Weights of a small image autoencoder.
Model: 7.34M parameters, 48-pixel images, encoder arch resnet, encoder norm batchnorm, encoder activation celu, encoder depths [4, 7, 4], encoder widths [64, 128, 256], decoder norm groupnorm, decoder activation silu, decoder widths [32, 64, 96].
Training: 12900 steps, batches of 128.
Rows from block 10 of the encoder of a small image autoencoder, named by matrix and row number. Rows with one number belong to one channel. Each number is 500 + 40 x the weight over its row's rms, rounded and kept within 0 to 999. All counts start at 0. Numbers have three digits each.
Before each channel's rows are labels from the 100 images, of 14976, where the channel reaches its highest value: "colour at peak" is the nearest of a few named colours to the mean colour under the peak. Only what is clearly more common there than usual is listed. The data: coloured fractals of 300 iterated function systems on busy backdrops. In brackets: how many of the 100.
# convs0: first 3x3 conv (encoder.blocks.10.convs.0.weight, 128x128x3x3, each kernel summed), inputs 0-127
# convs1: second 3x3 conv (encoder.blocks.10.convs.1.weight, 128x128x3x3, transposed, each kernel summed), outputs 0-127

colour at peak: white (93)
convs0.114:489540550474452490560458490498515506445415505533572478566483333507496523504477483494507431514605486574458496461478462543558456506505519469479520532515492506544501481532471495532534557439451443501483531492440465494546472412493519532535517426521551491541544498464483519499489493494548427449515546522532472462475582527514496507494552420508501458543528497444541484491473488453503543488460
convs1.114:471501505538499478436529593465475438522556516512431403534452621495480547522511489541484470472418464479545523522466553450506493523516508418518475486466450453408491510493552511545476573583540532505507483522533526489488432584434490472432472501483477488545504471483533472521508484475486476526529500468493561533485399489493495502466404539501458567505448493489477489496486496543497459485469

colour at peak: white (100)
convs0.7:432516548532507504536504508521504511532479467452511471530503557481434567524513497500549510536475536553574489502468568516524511453545542478483479543538524525516379455503546455539497488496527538474509485499418491526528498520485456475512493494483502536491499478523542542503509553528560450403568587458578538489444555476583496549514449461538499456474492557511475476482464476581542482396584
convs1.7:488503448539449402501445519478482484481451443445470475363503509529534509528529559457545542456491519503482524484475445443447457490462461480471442543499568494437468467492464488440534497494495497432466459483523466496516520490456537443434469447517490519519494524478510529475475451471391440534401505511516465541465592497454511444493500487501530521516534450495503579500542494469541440536533

colour at peak: white (100)
convs0.71:443460473503462544459531454509519538500502460460499530518463587534421497514511522495510563461503502492626514443501511553477478568581519541496559440535531449407467469496527468512485471547428438553493473473527486508492541526428548521533394520510517446544485483491481500502556572466532503514554457491477469522459539424580426534537447504486513496483483458494487474442491509541516509466519
convs1.71:545518480500488480516464509392498487476479460486499534580442550485520477489541549497503489468492460491497510569436410407524485496483436427513454422498540501440478510496448509472516546452532472446545515514515425521430511526510486484454455520456381462530491535509520515552471478492455433500446526481530570517494520465430514460474480467554454522516479492508576522424489488422508456482454

colour at peak: grey (66)
convs0.99:472423545445495493527527559486464500441530500562514500538514417520494514491485492491500543452530480518484515507493423527472461519516513408534528451449497443552488478540522501527434496534496488433472511504420445508565574452499452488479549466478416460500456524502520479467538526505511559505505644582549444537475585533494461502519533481473505477507465585513514529471453508494532482532579
convs1.99:546534497455432505539514430507434471484489489401500557365503446509549558518497527517486466477481569457519494442555544459508463491522483544495553511529520506444493606467489540533460474525470517466532450432424547537509490488523501510508534461479517528475476507479500478480512560494525527510426440534481441483482509429486548525464521476595523496469533461564534540542548456524432499524453

colour at peak: white (29)
convs0.89:509536542563542552520446411454561480493537453530536486527419492422482471504481508473450493451512445529496549462485505504481454497527514478549489481485483506465472534530507505479440437452463451502507497482461503524509489449496411494447487509575511484515477515333494487532511530550542388560518480509523524455484468519479466451393471518492537580491482449468466540483524503472456488481529
convs1.89:656507493496465456541543518546476503488503534466486478473562509568533502509544542546491488444558525505499477467537520578508538456538514546505576527499498516544496512511515520499579500515493515523457470505497585524568606505504535530552524513517479592559569472442470502531564502486460453497552536496514537481470575449507516499525496476509539501458511499578450532598491499479573514512474

colour at peak: white (37)
convs0.24:549529494621550504464500447489564521490458482501534514512540481496475506427509528482509432501453495505547405533539517428543537463506497512488516487535471471542470489406553413498481471481492476485488496530537512530460473479510502460523469501500539439529546553501511496386484494528469504383508552455482583533553520408505511466515503415501566546518476573489496469527502483523540451461478
convs1.24:465513585445554494531537495548430427497551534512438426452546535485504566538530446513505496444497534516514485497457504427528449515549549477585515449479416549472500511523501554559490458566569545482497499465487512506468582532551479539514476528462517472518395416468543528542533487431511570587517479524527515476486502503518519505477504524514478413497504478501548501486498491480433486513469

colour at peak: black (89)
convs0.126:451488516489540503485494502472494511506471461501449493481505523516494516359500490506475497479458469511497536477513525387559511506534452470472520475490489502536475496501527548540550465528534517489496508517529524505536528488523496532497525572510484469506466548200497485521520569531507493513528505465462512511475506505488455546524507462523496470496505518494525499477500519505535499537479
convs1.126:346480488493516476493454498524502478467504495493519491492507517486519528261411475525462476510518507504497513497555496457499512510463544515433482492516422488562498505462486495511536451527504462511485492494503489513489495503509498502507448525495501496520481478284486450509509533481558479502508515510519528464467497509500475516493504520525478512511493522492487489487489526494523547488481

colour at peak: white (99)
convs0.36:505532585509518518548464478467461474482499487543506535517597434426477522462475483507502572511474497411516534461534449527511530427477548545487544535432515502554528502484423383484483428415454473471516537499507461466427488485522573518484480581524497516489495520477468451492513499506468528559513403512563460526503567459422455482475460538468489486493531549547497503506519498526526526513551
convs1.36:499440505510553495450504469524425581535445523493523527411460555444504456531554506477624454484369508545525445534495562483460481539561513488519475467540536526474512530490522591454523509514504482480500493476509460562531424520474483436520453460506484521465441508488480550506509494446515474486539566559493513516525484486529516504503508522493491520447467433457475563496486486596511516464574

colour at peak: black (67)
convs0.102:454516531510523444470500534503520528503520470507495447496480480506526526380465481469504512458505467496559474499515478426530494535540514438465472494573501511521499532469466501499519530502488512488487511555488517526480497514506454532474498527443550488528486470181464495488499522510483511494524511553485477497476508520496479503511514488507506527497496514505516528509521467491561521471484
convs1.102:349497516512532463504472516539514477501500523472498519490521486515517508242442491526465474526544513495482498519530522435519497514486485526460476507502461512537503490484516509490548485509477462499480491496503488462514493502518488507480507512475529522513496499263469472512501502480524509519525497506499495472439496497491503514510494528502513514516504515500520509476518505457543534506489

colour at peak: white (34)
convs0.86:484492495515501526446508511482456479488465491423482486528505494479492486495499439519464514564501520623551543545532477517532531474426516460449494519483486510493466500545454535549486471443475481491544451553486456479501510541516489500520488470629516488452465479541503516392510498471480506500526451455549461485526526481451515475429544503523517576535440459502475486512514503580573518332458
convs1.86:477508476486455485513455517439519478532489575552488510523548485512486581490551545477512496463472529445455499522501489501540472525511496530530436567510510481476547456499509462502504526478501560522455507476569532451522502477424517525519573522365521460524441494499525484498544465574473543419551585530484514525540505528517539525560477525407453485493597558488490455518511516456410512591515

colour at peak: black (31)
convs0.73:571504474532492515413510503494526457481575478574473409472485469466468473486439506527500558497504501430478492464520426487495533489489534564505497556519518539498498503550558570463547568502437517488547534526459497461445436439495539504552532501498519488478481486522522495526504475518472474522519423510572437645495386555435506528549522498481502470476514491431543474513503510527503506481432
convs1.73:444557455508488506562494551544510541510442498450496529460482512468482571537566489512503390533443503530481514550486481497488500517533538448505543485500489533507482535474498497540492549574522415488437479486539563535544460543525496536433590433556509577511521501460490498502470517510531453488529561516439517534517585466550530464542428462578568511490426542512469485531493591493456520506494

colour at peak: grey (62)
convs0.107:538497519492551463479485448550488500407486484586511470525537516474488518532481516523521544469527463484550494499466506463526409499504442467539507498486507526542499467495517468510494472425505489532450518508484511449542472489481472474497456463494505505521520435479462490469443227487512511467525490503509537500501538503511488519493491472518412495465511500467502500387518509527511512477501
convs1.107:507518503510457537521485551518497493553515500445489541536529496519485488461513526499495446545471541509454491502557500517506583492496561533501554491509527537433506541511523492515468492525515490499517497495503491517485540488510496552492505480500484509448543541441515515514553743518665500517527508514502492538486517444504532490499497510533573476559495495556523532594498498449496440505524

colour at peak: white (100)
convs0.103:493480428611488509490475542526520535426530478494520476542511435500540503571486463571441543471496507452515535514541513541548458490468481502543520572517504475516510532576494485540478523510484443463415485483489461515539521535478466519526547491528541533501504521496559514438524572489508473479540365462508598546528502435502489560553468421546537553526468485508451508465495517505435442562517
convs1.103:450492452453478558513520527404518495486526483536459556514502507468433517444491404417477441506503471512501456461457444433478518455512481420465459466446489488459481526448530500402485493538555508459566519488531499444429482488532530456542472524466465516501540533463452551503478509524478477539538569570482473545543464467487531441489489477425543438492496529523536516453525466451565432452486